From a checkpoint of a small contrastive image-text model.
Model: 5.29M parameters, encoder arch mlp_mixer, encoder norm layernorm, encoder patch size [4, 4], encoder layers 8, text encoder width 128, text encoder norm layernorm_no_bias, text encoder activation gelu_tanh.
Training: adamw at rate 0.0011, 14200 steps, batches of 256.
Data: trained on simulated grey scan slices of phantoms with and without marks, 122500 training examples, 29.7 epochs.
Rows from block 5 of the image encoder, named by matrix and row number. Rows with one number belong to one neuron. Each number is 200 + 40 x the weight over its row's rms, rounded and kept within 0 to 999. All counts start at 0. After the name is the row's rms in percent of the matrix's.
# fc1: MLP up (encoder.blocks.5.mlp.fc1.weight, 1152x192), inputs 96-191
# fc2: MLP down (encoder.blocks.5.mlp.fc2.weight, 192x1152, transposed), outputs 96-191
fc1.746,092,166,208,263,218,229,236,181,237,227,217,201,210,157,225,217,159,131,208,213,183,194,220,131,280,224,257,160,227,155,205,196,212,197,167,209,192,183,135,202,157,152,177,150,169,135,205,202,147,199,170,91,232,277,256,205,239,173,179,210,274,167,205,227,211,194,205,156,203,223,175,132,194,145,239,238,153,214,171,197,207,215,198,311,231,181,176,181,180,307,196,215,200,217,236,221,218
fc2.746,085,153,116,251,170,220,269,208,261,228,219,225,259,223,203,135,126,199,237,162,146,231,206,199,198,171,220,260,169,139,224,208,230,200,233,214,185,242,203,169,137,52,223,160,142,175,175,248,200,182,143,248,196,259,262,222,174,206,204,196,171,151,194,173,175,242,199,235,214,223,285,248,308,202,208,134,234,191,152,185,167,226,265,167,265,210,257,183,253,183,222,234,153,208,200,234,142
fc1.747,081,221,94,196,189,227,209,212,237,268,191,178,212,176,246,198,212,232,207,174,163,237,208,275,221,171,181,225,225,200,193,249,242,178,176,267,181,204,117,135,193,172,204,170,197,198,193,157,169,186,218,200,163,232,187,198,163,152,149,238,202,241,217,251,205,186,218,139,256,185,163,168,198,93,250,160,126,197,74,205,112,181,256,194,227,167,236,202,211,220,178,223,195,186,104,277,162
fc2.747,087,123,197,209,196,193,215,146,199,192,268,187,191,147,175,176,176,179,222,173,214,206,128,194,176,195,260,228,194,235,185,209,310,176,111,219,189,163,241,224,152,226,189,169,203,165,154,138,230,226,164,271,230,158,212,131,216,113,261,202,196,195,275,212,173,148,217,185,233,164,117,288,181,188,229,222,231,217,195,228,250,164,185,225,233,249,175,268,244,208,198,233,261,215,154,189,176
fc1.748,089,180,178,224,155,209,189,228,244,153,188,189,277,192,204,201,225,199,203,193,257,190,237,173,215,230,203,188,272,222,225,237,187,125,136,255,225,232,202,189,208,225,202,181,200,184,211,224,203,172,247,187,225,235,226,286,201,229,199,181,215,196,187,156,225,205,243,198,170,213,188,190,260,213,215,186,220,157,157,142,225,189,190,229,227,259,149,205,175,278,148,204,192,155,189,185,245
fc2.748,089,163,195,191,216,184,203,216,231,134,181,231,224,200,208,157,226,180,134,168,172,226,149,258,206,259,163,178,257,270,198,180,245,192,143,219,236,213,188,241,246,166,212,189,197,193,193,242,200,61,232,200,168,210,215,225,217,193,179,208,220,189,118,166,179,189,186,165,187,203,183,190,204,296,164,192,285,246,205,150,200,151,222,191,194,242,222,124,149,229,181,151,227,202,249,186,174
fc1.749,098,258,227,245,175,259,234,229,246,169,222,176,218,215,187,208,184,220,121,153,242,193,291,243,224,241,174,202,251,178,200,217,207,85,175,188,225,186,216,214,196,190,237,210,241,107,200,285,237,170,200,147,180,229,214,154,252,209,197,221,208,169,251,192,162,222,209,259,176,185,237,187,201,198,135,188,166,191,152,225,224,179,219,205,215,188,161,201,252,234,155,126,248,164,168,201,256
fc2.749,065,149,189,226,288,154,215,205,173,179,224,206,203,240,234,242,268,205,223,249,144,192,180,156,176,296,168,215,211,214,197,197,185,275,159,216,174,179,202,153,173,192,198,192,184,158,115,204,238,232,142,272,170,149,219,297,117,141,218,259,216,193,234,219,156,237,203,217,223,165,230,236,181,212,196,214,324,197,224,230,186,160,142,220,168,202,219,236,198,263,203,189,190,255,194,211,224
fc1.750,097,142,174,201,227,214,274,190,213,226,230,181,242,207,220,221,203,202,168,169,142,213,259,147,199,236,210,159,225,160,254,171,252,197,146,267,156,186,167,221,186,106,207,169,177,164,182,262,180,164,134,125,198,273,248,208,229,146,144,183,259,199,130,221,225,210,228,188,230,232,230,142,175,152,220,172,225,256,236,209,151,215,187,245,223,248,164,208,151,273,148,214,246,149,193,199,268
fc2.750,101,189,139,252,224,176,245,229,245,245,180,232,239,234,202,178,207,133,197,147,132,246,142,138,215,206,164,231,182,116,203,211,289,188,200,195,148,252,205,222,193,122,238,189,184,167,188,234,172,156,115,197,203,212,252,253,203,191,218,155,144,157,195,228,230,214,191,212,205,171,247,255,248,160,225,208,193,212,185,255,152,194,242,168,218,250,254,224,196,165,219,245,193,168,175,241,184
fc1.751,107,219,187,240,233,217,242,225,251,195,265,174,221,238,248,216,174,131,143,212,213,276,258,234,250,164,189,188,246,158,217,216,243,214,245,164,125,177,204,160,202,177,224,180,270,136,223,318,178,165,257,232,255,219,271,229,186,185,175,224,275,170,177,211,141,254,159,253,202,182,249,208,151,169,134,176,172,194,178,211,195,195,223,241,152,215,201,115,209,195,190,134,241,173,201,196,177
fc2.751,098,176,173,209,238,170,202,223,189,147,201,222,175,180,182,195,254,166,263,189,208,145,225,155,170,194,218,190,201,188,139,258,203,206,246,197,202,193,261,267,206,202,142,242,179,221,233,275,238,227,253,158,154,220,208,238,158,198,227,203,149,142,257,209,273,226,197,207,206,171,181,228,184,187,282,167,184,143,162,288,148,171,221,182,216,138,185,294,191,120,237,299,152,200,175,168,245
fc1.752,116,184,195,197,245,200,318,142,237,179,197,219,238,198,159,96,207,221,194,192,139,226,203,203,183,253,206,212,209,188,208,72,234,203,206,340,203,270,132,182,142,178,222,153,150,146,150,234,197,154,216,249,200,236,279,216,258,164,139,136,280,230,229,174,222,168,154,229,161,192,245,161,224,181,191,196,236,269,181,234,176,184,225,137,192,246,204,210,215,209,217,198,225,202,134,169,208
fc2.752,111,170,157,203,237,231,272,253,263,246,137,189,139,192,235,270,225,217,237,221,235,198,213,109,198,167,267,196,227,214,225,210,202,205,203,157,272,250,203,230,218,153,146,229,176,235,241,252,186,217,193,208,186,203,208,211,173,200,182,218,153,250,247,201,246,231,217,140,206,219,205,232,217,196,259,183,179,190,184,251,186,212,164,248,205,173,206,243,216,127,225,271,163,204,181,205,275
fc1.753,102,230,218,238,190,241,235,203,193,199,212,207,240,183,272,158,177,138,151,261,203,241,239,237,293,189,278,119,221,213,169,208,164,216,176,243,199,201,200,200,206,137,185,141,225,182,206,286,143,230,233,156,251,208,225,211,232,240,192,235,266,203,214,168,187,163,136,250,195,233,187,168,174,188,155,231,212,183,195,161,211,188,190,250,85,179,168,114,207,288,107,153,165,191,231,218,199
fc2.753,076,236,276,207,188,215,206,174,148,190,261,186,160,137,221,130,194,193,174,217,126,122,285,140,147,136,146,232,168,198,205,165,222,217,227,213,183,242,243,150,202,165,202,230,212,172,270,227,239,275,189,207,167,212,219,206,150,206,228,240,197,232,171,187,243,273,140,325,246,168,236,187,237,227,201,220,198,201,205,229,237,228,192,221,154,181,186,156,173,205,212,228,218,213,143,200,223
fc1.754,102,183,140,161,140,250,212,212,190,204,274,141,287,173,238,209,201,174,186,193,198,295,357,216,186,136,267,205,238,215,219,213,236,108,139,147,140,179,233,161,258,246,129,174,252,228,263,223,143,175,247,178,186,244,269,256,162,231,186,246,160,193,186,211,188,268,205,175,176,205,250,195,132,209,202,189,173,193,150,164,236,226,228,277,200,168,205,202,190,230,163,187,200,156,180,248,142
fc2.754,082,232,181,205,195,160,201,241,270,124,194,226,138,220,192,225,245,162,188,146,229,145,208,224,208,148,119,206,225,182,171,199,212,240,208,159,287,154,165,253,286,233,205,185,266,248,212,227,229,209,216,201,200,144,204,208,223,286,183,161,151,252,204,197,167,220,195,120,189,198,236,157,290,230,173,260,158,209,201,204,191,184,139,198,190,220,200,203,203,122,282,216,201,239,199,224,295
fc1.755,088,270,132,220,206,217,215,246,183,147,234,214,219,127,141,189,228,149,238,204,129,218,208,274,249,145,175,159,197,157,153,242,323,215,238,210,143,141,179,159,129,214,152,180,247,215,244,201,166,151,203,173,201,190,250,247,215,130,142,244,161,124,160,231,206,173,171,169,221,160,200,218,168,151,204,187,170,227,264,247,203,222,263,162,151,159,274,218,221,188,229,189,183,191,275,211,230
fc2.755,070,208,242,210,157,143,157,223,164,166,212,196,139,136,179,183,201,166,159,174,190,168,130,278,108,216,222,261,213,163,187,173,196,152,146,176,173,249,228,156,254,229,197,137,228,170,203,181,279,249,158,236,235,149,164,200,220,210,260,213,217,241,229,233,175,91,210,186,251,198,107,220,206,284,249,218,187,218,294,200,251,199,152,180,239,249,170,205,228,172,165,216,235,205,185,214,162
fc1.756,129,179,169,225,233,164,248,202,230,190,232,196,281,194,112,238,187,201,219,214,187,283,144,189,181,413,157,184,160,206,147,218,230,194,151,232,232,237,261,176,149,138,205,168,165,199,183,150,248,222,137,191,197,257,253,187,201,162,194,124,199,204,172,170,231,169,255,220,129,230,274,248,228,144,236,200,238,281,195,177,200,199,170,183,260,222,167,219,193,129,210,222,202,196,165,229,214
fc2.756,146,160,168,166,217,144,199,185,145,237,212,200,188,191,270,161,234,268,234,182,217,163,256,165,196,85,202,221,270,199,203,207,187,184,190,254,214,216,238,195,206,239,165,233,212,193,231,178,204,190,250,122,183,189,147,203,188,236,216,222,196,189,206,225,226,218,180,154,210,141,165,198,180,142,222,193,144,174,140,285,227,274,229,162,72,150,165,208,171,214,238,234,193,159,183,225,257
fc1.757,084,217,196,155,205,239,239,213,207,282,190,199,245,184,220,131,230,247,230,268,195,240,234,277,179,178,168,205,196,219,139,212,190,154,162,262,237,248,200,135,183,165,176,197,151,93,189,233,171,159,271,205,158,204,209,210,152,107,190,208,193,219,195,233,225,164,186,147,190,241,177,187,233,109,260,235,173,250,156,201,131,161,285,213,216,176,198,194,236,197,212,250,186,198,128,261,183
fc2.757,081,169,247,252,226,158,217,211,189,183,226,163,172,173,198,206,247,181,192,200,213,194,131,141,164,222,176,204,245,213,195,201,263,298,232,189,212,211,220,218,126,201,225,217,218,191,146,205,222,231,200,201,202,154,203,156,204,123,229,207,152,250,213,198,201,193,222,190,185,267,171,260,211,211,244,204,295,229,202,208,172,165,214,166,206,263,77,304,232,142,221,234,239,216,169,139,204
fc1.758,085,252,252,187,220,219,212,158,237,263,212,167,153,215,199,267,228,148,152,242,178,213,217,196,145,141,195,188,216,205,258,177,190,207,193,203,204,297,140,262,150,165,241,189,236,158,224,257,184,236,207,208,199,151,214,214,208,107,160,215,243,167,149,134,256,172,193,222,252,256,201,184,230,205,213,221,287,220,217,220,168,152,196,143,183,190,292,207,181,243,182,233,252,160,193,184,223
fc2.758,090,204,225,172,259,154,197,176,170,133,157,180,213,157,192,125,248,169,169,173,193,224,174,209,128,262,143,202,209,277,158,212,236,175,219,200,208,253,150,143,225,198,160,126,158,236,203,207,193,147,184,163,172,284,263,265,197,253,208,192,147,248,134,156,178,189,119,248,216,143,185,202,213,247,181,186,175,195,198,189,194,154,168,168,110,237,177,214,163,225,168,189,248,187,205,232,126
fc1.759,086,230,99,208,211,191,180,177,230,159,218,207,181,312,176,216,221,146,214,180,244,190,177,214,245,247,237,215,205,167,215,136,195,211,161,260,218,257,182,176,197,176,245,230,171,164,223,165,168,165,162,112,242,221,189,141,200,210,146,182,199,210,188,133,237,173,262,206,126,177,194,136,140,135,204,174,199,191,138,210,241,150,147,201,203,181,190,224,228,185,217,186,219,167,156,179,140
fc2.759,098,235,228,135,207,141,141,221,166,232,184,204,206,211,211,157,149,235,256,191,225,198,152,259,234,127,169,234,208,223,188,233,189,118,193,157,133,144,225,198,227,262,187,235,220,213,188,196,234,230,161,148,183,199,106,220,207,267,300,195,200,160,231,241,176,204,171,185,236,240,155,239,243,227,250,203,92,155,183,254,207,225,233,143,220,181,280,220,201,226,205,225,185,169,205,269,195
fc1.760,104,184,221,220,222,149,231,125,230,250,228,193,230,257,195,193,200,190,175,188,131,216,220,169,185,298,161,187,218,205,197,151,253,233,176,218,199,245,183,191,134,115,254,163,164,147,222,304,185,234,192,196,236,179,244,205,213,183,157,176,278,226,164,176,200,184,176,232,247,218,209,168,216,151,226,202,202,207,158,232,112,196,136,188,121,278,176,209,152,191,178,211,229,232,167,152,199
fc2.760,122,201,223,229,241,181,206,204,136,219,197,168,196,193,159,186,262,200,257,155,162,228,201,88,86,211,131,249,218,174,166,186,257,264,180,209,191,264,193,151,235,240,205,156,208,229,211,185,249,193,125,146,202,215,186,195,208,190,236,198,171,276,198,197,225,153,192,225,234,156,187,168,237,227,291,188,143,213,187,290,217,174,165,168,199,192,147,330,186,171,242,317,222,162,167,214,217
fc1.761,120,179,191,175,214,170,300,121,239,185,203,224,265,192,186,78,231,219,206,208,145,253,213,216,174,224,218,216,196,203,191,97,216,187,176,387,205,266,148,187,144,200,227,158,156,106,177,215,218,195,221,209,209,231,239,223,183,127,158,158,306,210,221,164,226,160,157,224,189,166,261,190,252,184,211,210,203,259,227,236,196,190,194,163,167,261,210,205,207,224,195,200,216,193,152,178,187
fc2.761,140,179,108,247,222,216,247,248,265,230,133,186,126,196,185,286,236,191,212,208,225,205,155,163,190,184,255,208,228,181,195,238,233,220,200,122,241,257,221,273,227,145,156,220,187,222,230,201,214,229,165,164,181,189,206,170,211,171,179,224,122,222,214,224,218,224,216,126,243,186,162,265,163,177,243,228,204,206,206,257,203,188,174,195,189,210,188,295,172,117,212,251,190,172,206,227,251
fc1.762,088,247,158,218,158,199,211,216,228,130,202,209,217,251,164,171,251,120,234,275,191,217,197,249,225,182,245,143,205,128,191,138,215,189,223,203,196,203,182,179,168,171,247,210,203,188,262,219,154,220,260,133,288,232,196,251,160,212,149,230,208,192,186,142,237,191,176,195,149,165,162,97,134,166,207,245,137,235,183,233,305,190,166,158,145,185,238,215,249,195,185,205,207,219,160,234,195
fc2.762,094,285,252,168,170,160,123,189,197,222,189,223,242,201,169,175,151,184,236,192,189,243,143,279,209,181,146,265,199,155,169,196,205,192,214,159,121,167,195,185,225,272,217,217,214,188,225,216,243,228,181,157,187,195,133,216,225,225,296,189,206,154,210,248,183,187,174,213,239,285,138,243,247,256,238,209,80,163,205,223,196,190,225,132,226,150,248,232,197,197,211,218,228,206,209,230,163
fc1.763,101,185,219,235,194,180,212,194,225,100,214,199,251,220,148,168,262,135,211,139,151,246,223,201,168,201,210,194,228,155,195,205,301,169,168,161,157,154,213,171,218,194,230,240,175,228,324,159,272,243,208,151,237,230,231,301,215,189,202,183,121,178,171,162,221,205,149,182,165,186,147,167,168,204,256,200,169,235,254,209,249,240,205,176,204,187,224,223,138,205,191,218,187,197,190,205,156
fc2.763,092,183,259,199,123,235,172,182,115,190,242,207,185,162,168,238,213,197,220,170,178,137,242,226,142,198,130,254,188,215,196,172,165,263,254,208,179,141,203,118,191,274,163,216,304,100,191,179,241,239,236,228,122,187,133,182,224,209,274,247,248,249,210,218,161,183,237,247,185,328,193,262,236,269,223,264,103,152,217,231,208,192,232,220,163,122,212,228,221,159,197,223,230,201,171,161,198
fc1.764,108,173,229,247,161,232,269,212,228,199,256,205,211,225,242,198,136,159,166,218,194,215,248,268,260,193,197,180,253,195,149,217,169,224,186,217,160,210,202,168,167,163,230,182,224,138,155,314,201,196,161,223,239,241,204,231,233,211,202,231,291,198,218,213,135,229,171,233,152,201,311,190,191,200,147,190,211,177,161,190,185,186,216,283,151,179,184,145,192,242,162,142,213,162,213,197,238
fc2.764,100,201,233,205,244,176,172,194,123,170,223,187,95,172,203,189,269,181,255,243,218,70,218,169,162,186,178,216,212,188,156,231,157,261,208,176,196,180,247,215,134,222,211,239,204,181,208,271,236,247,210,208,211,181,178,196,153,190,223,253,209,148,221,204,229,214,172,255,227,213,180,194,171,197,241,185,242,142,159,289,192,162,190,189,228,156,198,258,187,197,248,272,198,292,203,176,216
fc1.765,088,207,208,158,210,269,211,191,170,243,209,172,211,175,185,285,127,183,107,199,178,231,211,208,196,225,223,242,220,215,180,213,271,129,168,142,116,167,186,99,164,216,166,150,225,196,258,195,226,141,173,252,182,268,212,248,165,217,245,239,179,206,152,241,154,202,186,260,213,208,208,231,158,239,147,186,188,215,176,199,255,206,240,239,163,168,221,157,187,213,156,131,268,187,230,257,203
fc2.765,087,182,113,184,207,181,178,235,175,194,170,238,194,233,190,271,158,220,207,263,158,260,126,203,150,199,201,196,234,189,190,210,167,206,220,149,185,183,270,308,186,248,264,216,107,236,187,195,226,266,172,130,265,198,240,242,156,183,202,231,152,186,216,218,234,212,205,118,214,144,191,206,204,105,221,196,210,169,153,278,191,191,191,170,210,170,204,246,173,186,254,238,111,212,161,199,239
fc1.766,087,196,137,196,234,137,221,191,240,250,240,239,239,266,230,160,253,263,208,270,172,290,200,179,269,204,178,199,214,179,204,172,259,228,170,200,228,215,212,201,234,124,270,208,190,168,204,255,177,206,204,199,226,222,218,227,127,126,131,253,145,182,154,259,207,261,170,193,268,289,203,179,191,71,239,177,168,267,200,226,181,173,208,184,197,251,155,164,206,194,205,221,222,247,113,139,200
fc2.766,099,172,163,256,144,157,266,198,250,278,217,178,240,147,146,173,159,282,226,193,159,211,155,236,138,148,192,204,227,227,216,192,292,210,194,241,229,253,189,156,165,176,176,191,159,147,155,205,216,233,168,228,155,216,221,201,179,122,184,226,211,207,180,189,200,183,253,201,213,158,204,245,209,159,235,203,178,331,185,183,223,181,218,134,275,237,189,260,209,124,219,250,186,207,203,217,116
fc1.767,104,188,99,205,153,188,202,210,296,235,190,194,173,158,233,232,143,231,109,200,158,234,174,176,205,174,176,225,202,201,271,248,208,106,222,202,152,179,209,165,198,191,187,94,209,246,262,165,233,184,183,201,206,125,213,172,176,129,255,179,284,184,199,189,184,204,203,164,259,133,184,205,241,203,152,214,171,216,140,165,209,164,283,179,197,172,214,94,243,188,187,131,248,179,116,143,267
fc2.767,125,235,180,184,266,182,206,168,243,249,171,220,202,281,211,154,145,265,181,212,201,231,190,148,301,201,222,214,245,175,250,221,236,190,226,178,180,180,187,175,178,110,263,233,181,256,178,256,194,184,232,174,271,187,221,189,124,124,260,203,172,147,178,238,210,227,182,104,238,241,218,217,140,157,170,199,194,217,130,281,120,218,264,177,202,123,311,220,206,188,167,187,180,212,191,155,196
fc1.768,098,182,221,150,239,216,209,145,179,234,218,147,183,151,239,249,202,122,204,206,173,245,240,180,183,213,330,175,265,169,293,198,257,165,215,238,158,282,238,212,198,203,209,168,200,150,283,218,184,238,249,141,163,164,240,218,195,219,150,139,261,158,200,146,222,184,187,292,178,256,154,174,185,184,210,167,254,169,149,234,201,198,172,236,180,122,217,211,226,291,195,218,210,176,198,175,144
fc2.768,092,195,235,244,172,240,233,236,231,221,219,165,174,138,202,225,122,185,202,214,253,224,140,196,182,168,271,204,137,183,233,261,226,256,262,196,206,182,203,185,175,150,170,186,316,191,105,204,233,181,252,269,173,207,196,166,252,209,236,259,210,195,260,188,181,157,250,175,199,203,235,231,235,241,128,204,228,245,240,159,248,169,230,221,308,231,174,138,259,160,216,145,229,219,246,120,141
fc1.769,106,252,198,310,263,166,174,266,187,211,220,188,235,171,211,172,204,162,168,243,161,234,185,171,221,153,155,195,222,233,271,132,287,189,233,244,185,214,166,188,226,150,181,234,320,183,192,195,153,164,230,215,182,197,209,162,209,172,199,256,204,206,174,197,158,295,222,192,231,192,320,225,174,176,140,180,263,188,212,239,110,235,212,135,257,245,228,125,217,221,173,139,207,190,180,150,192
fc2.769,108,276,176,209,208,172,201,264,173,181,174,145,216,194,197,194,196,179,247,197,249,223,198,163,190,193,179,161,215,167,224,175,222,182,166,251,213,203,185,188,179,175,208,180,244,179,160,214,140,182,262,227,206,213,197,193,155,190,102,192,210,208,269,83,222,161,235,141,121,216,235,183,259,184,218,194,229,205,266,205,157,195,142,156,311,232,223,205,287,172,158,258,151,231,147,185,160
fc1.770,096,268,153,233,183,250,137,216,248,204,227,192,188,265,245,203,196,207,153,259,201,236,191,260,226,111,203,233,252,205,190,119,147,190,205,232,139,194,172,233,185,169,200,192,268,170,280,273,186,184,179,216,220,190,203,164,261,233,202,281,239,183,207,181,148,228,234,194,212,197,197,205,177,178,145,258,153,153,175,145,164,215,224,173,227,200,237,157,256,254,161,127,248,185,196,174,164
fc2.770,088,279,166,189,205,178,218,230,280,229,188,216,156,157,234,211,223,206,166,194,187,110,231,185,187,110,231,156,159,175,221,245,229,198,227,280,160,272,206,211,241,169,188,189,233,155,222,215,231,178,231,172,204,189,174,289,204,201,201,242,248,181,260,234,221,166,253,147,196,148,193,188,232,145,216,213,203,192,169,231,179,170,230,183,216,164,193,218,253,160,170,221,151,203,195,182,234
fc1.771,100,190,165,281,211,179,244,180,221,217,211,138,242,171,208,173,157,176,178,184,195,246,227,224,209,212,193,277,207,155,213,264,207,164,178,292,147,185,181,140,223,223,189,142,229,139,199,200,251,211,112,192,243,314,229,178,212,208,217,247,263,155,163,202,185,223,219,181,160,226,233,212,175,200,196,257,224,214,187,168,164,252,234,243,219,195,155,151,230,247,161,187,209,187,131,230,173
fc2.771,094,199,254,255,177,239,164,199,188,239,193,190,187,215,231,222,195,168,144,263,157,166,255,144,150,178,87,226,131,214,178,168,200,221,174,195,207,197,194,170,211,160,288,250,240,202,275,170,235,229,228,286,243,145,173,181,104,264,223,249,227,298,202,179,180,209,209,244,211,222,233,240,225,199,199,205,212,150,170,227,183,177,217,183,160,166,139,192,174,195,112,219,193,251,169,204,255
fc1.772,106,195,164,198,169,232,271,181,226,207,232,160,207,187,201,186,239,254,241,199,232,226,176,232,218,218,238,168,224,137,206,182,236,159,170,215,151,226,227,216,221,201,173,204,185,178,191,240,219,240,196,181,189,171,247,309,206,190,99,141,220,140,240,139,159,262,205,220,134,165,276,175,237,186,186,163,173,265,231,194,245,226,195,177,285,240,228,232,244,194,172,206,167,231,135,207,179
fc2.772,104,156,265,249,171,234,165,246,150,209,163,105,183,108,197,208,172,147,178,310,224,208,215,119,151,198,267,167,149,279,226,189,194,230,235,207,290,251,201,202,179,215,149,223,194,179,178,210,209,171,259,305,159,164,149,206,153,208,209,184,231,259,168,205,190,208,246,205,157,238,215,216,147,248,150,256,258,222,190,264,209,166,161,167,249,159,149,155,199,221,162,181,264,235,202,221,205
fc1.773,088,295,176,235,213,249,186,214,221,140,234,170,236,192,133,202,256,163,274,237,193,225,216,223,254,153,182,113,217,138,182,146,249,180,230,192,211,172,170,159,175,164,145,239,199,202,272,221,230,205,230,128,244,179,219,190,233,168,140,218,186,154,170,139,235,219,206,138,129,198,210,137,177,168,203,210,188,168,243,168,223,236,180,167,195,196,263,236,265,184,211,226,185,215,171,165,209
fc2.773,089,219,280,130,157,162,162,190,160,180,227,228,158,152,149,217,193,209,165,154,214,191,187,220,130,191,218,276,176,189,177,219,186,215,219,173,160,165,227,157,268,312,192,217,245,163,204,226,278,209,151,157,181,172,143,180,302,220,339,204,237,240,207,234,168,194,219,206,199,283,163,286,197,278,203,226,108,161,185,217,247,176,226,188,190,164,190,207,199,179,211,163,276,187,237,180,118
fc1.774,116,234,207,157,242,198,174,169,200,234,264,175,159,150,198,144,200,131,148,238,118,182,218,176,175,191,172,212,209,210,224,179,244,187,192,158,199,233,225,190,156,145,202,193,157,225,239,230,231,167,149,203,243,188,186,218,176,146,239,155,258,196,154,187,251,145,101,180,167,222,219,230,197,209,206,210,202,189,201,265,150,169,221,250,104,199,207,228,145,281,167,234,218,130,209,207,213
fc2.774,147,133,235,125,150,250,179,104,127,199,163,162,229,211,187,222,245,207,232,133,130,235,298,237,189,205,196,210,239,221,166,123,183,215,153,200,193,218,140,171,234,232,217,181,182,131,280,89,203,200,185,213,241,235,185,127,205,255,145,238,248,231,224,186,160,168,164,260,187,202,124,180,211,198,235,171,191,161,211,223,228,228,203,230,81,186,202,221,206,245,152,196,232,206,144,207,207
fc1.775,114,142,172,244,169,220,161,248,191,169,248,163,210,209,223,202,210,187,185,223,177,162,257,168,200,270,198,218,250,169,217,199,153,197,198,303,206,266,283,201,157,202,210,158,176,208,240,258,195,135,201,100,270,259,208,197,230,206,203,177,249,150,160,185,180,211,241,211,169,237,202,182,200,210,168,176,214,152,137,201,194,219,192,270,209,200,182,192,154,218,178,180,198,201,201,228,248
fc2.775,129,161,179,240,208,184,173,230,238,196,202,197,221,207,185,189,200,210,121,201,198,198,181,179,191,224,250,165,227,188,184,244,189,224,257,239,173,272,266,255,219,166,208,226,123,143,193,244,282,214,206,151,224,221,238,203,221,196,234,195,189,119,173,186,97,202,197,239,224,253,199,184,195,166,76,244,207,201,156,181,239,163,238,184,188,192,199,165,162,198,190,113,219,205,249,231,203
fc1.776,105,196,190,246,229,217,248,200,247,213,249,156,202,194,259,173,199,138,140,193,204,256,266,199,232,184,198,193,244,177,216,218,270,172,150,186,153,174,146,131,231,164,224,186,225,159,234,289,174,181,216,201,258,238,292,260,168,224,154,240,285,205,222,188,144,262,161,233,202,208,240,177,204,190,154,156,170,213,181,223,211,180,194,279,177,230,221,110,207,271,144,142,244,154,182,238,162
fc2.776,107,249,174,246,225,210,179,223,127,119,223,223,165,225,179,163,302,96,240,240,203,146,240,187,161,224,124,180,167,207,130,233,209,282,273,169,226,157,218,247,231,240,192,260,244,248,255,260,212,180,265,167,188,178,166,255,173,246,224,200,173,186,168,216,256,203,193,207,191,212,209,163,209,192,267,197,208,180,139,257,190,133,210,207,216,153,165,232,176,171,246,273,180,221,213,202,212
fc1.777,088,245,86,230,215,225,179,161,204,136,229,195,198,300,165,240,220,179,245,203,223,204,179,227,225,244,257,239,228,204,190,164,182,216,158,246,211,192,198,205,207,189,190,237,193,218,234,180,225,216,161,125,215,223,173,157,230,168,171,158,182,158,200,129,216,210,223,193,86,164,184,166,134,146,208,180,175,214,134,228,227,224,167,233,227,172,183,225,198,212,211,203,247,172,168,205,158
fc2.777,098,236,241,114,178,134,129,204,150,231,201,206,236,217,207,147,131,231,224,175,246,213,163,249,237,142,185,234,208,226,197,238,184,139,194,171,157,112,237,178,237,282,174,252,232,231,210,196,223,233,177,158,175,209,103,201,191,270,295,204,235,177,214,236,180,210,178,193,231,260,155,227,251,251,228,208,75,158,185,218,199,234,238,169,201,174,284,178,196,226,206,215,217,188,205,257,166
fc1.778,104,205,194,288,212,202,293,160,248,161,182,190,242,204,213,171,243,237,187,246,208,291,203,235,195,246,214,135,255,121,180,209,247,169,158,209,216,204,187,213,230,204,218,167,238,187,196,175,233,241,197,203,198,194,268,268,201,205,151,213,164,134,244,151,161,203,204,207,163,178,221,158,213,225,180,188,201,294,205,172,228,225,187,180,274,255,173,165,269,234,155,154,172,196,205,144,206
fc2.778,109,145,231,219,170,230,181,147,218,160,192,102,210,140,220,211,243,177,174,290,153,232,199,213,162,224,268,132,177,207,192,201,190,188,108,232,246,254,252,269,175,190,140,233,216,217,206,196,232,215,240,227,223,174,205,235,162,237,167,179,242,167,182,147,199,134,205,211,164,169,178,208,117,253,208,223,272,229,188,215,222,172,190,195,163,173,94,165,151,267,59,185,225,152,171,163,247
fc1.779,094,215,276,147,183,284,160,225,211,216,216,198,195,190,240,198,144,150,147,234,195,206,206,263,283,204,173,121,240,209,154,204,165,226,241,232,146,195,236,218,155,207,179,171,252,184,146,256,232,252,229,247,201,140,205,165,223,234,206,227,323,182,217,216,166,164,164,286,224,194,217,177,173,173,145,216,194,185,248,248,215,126,166,220,80,189,165,135,212,242,202,135,222,177,244,196,238
fc2.779,094,183,244,204,260,192,146,193,149,198,215,142,130,248,208,177,284,216,310,162,199,90,238,161,206,154,193,277,203,233,187,183,160,228,203,179,237,240,199,182,254,192,219,254,212,178,208,201,196,216,220,242,219,181,155,253,220,262,231,190,194,230,154,154,235,244,164,280,177,279,170,187,187,241,278,218,170,115,143,231,203,272,242,176,144,168,213,281,174,239,189,301,251,257,172,244,245
fc1.780,105,188,184,177,237,185,206,170,249,146,175,207,218,161,131,161,222,225,213,199,85,256,200,208,207,167,219,221,209,192,176,229,268,203,220,103,165,229,150,208,248,163,127,116,163,208,205,189,185,126,242,244,130,166,263,196,231,201,219,133,167,149,110,239,174,243,149,181,212,223,169,195,221,183,225,202,227,274,156,189,194,201,239,170,221,220,198,219,93,181,243,213,160,218,187,251,236
fc2.780,105,244,279,194,207,314,228,159,110,243,194,100,163,213,283,216,190,221,198,188,166,138,289,203,204,191,182,235,187,251,242,136,178,218,128,198,239,221,135,204,223,182,226,159,258,233,215,176,205,249,229,253,223,160,175,178,194,191,198,251,248,267,195,171,189,198,227,216,165,212,176,202,151,268,203,178,230,146,195,165,177,236,157,232,220,194,185,217,247,209,70,218,208,253,162,185,215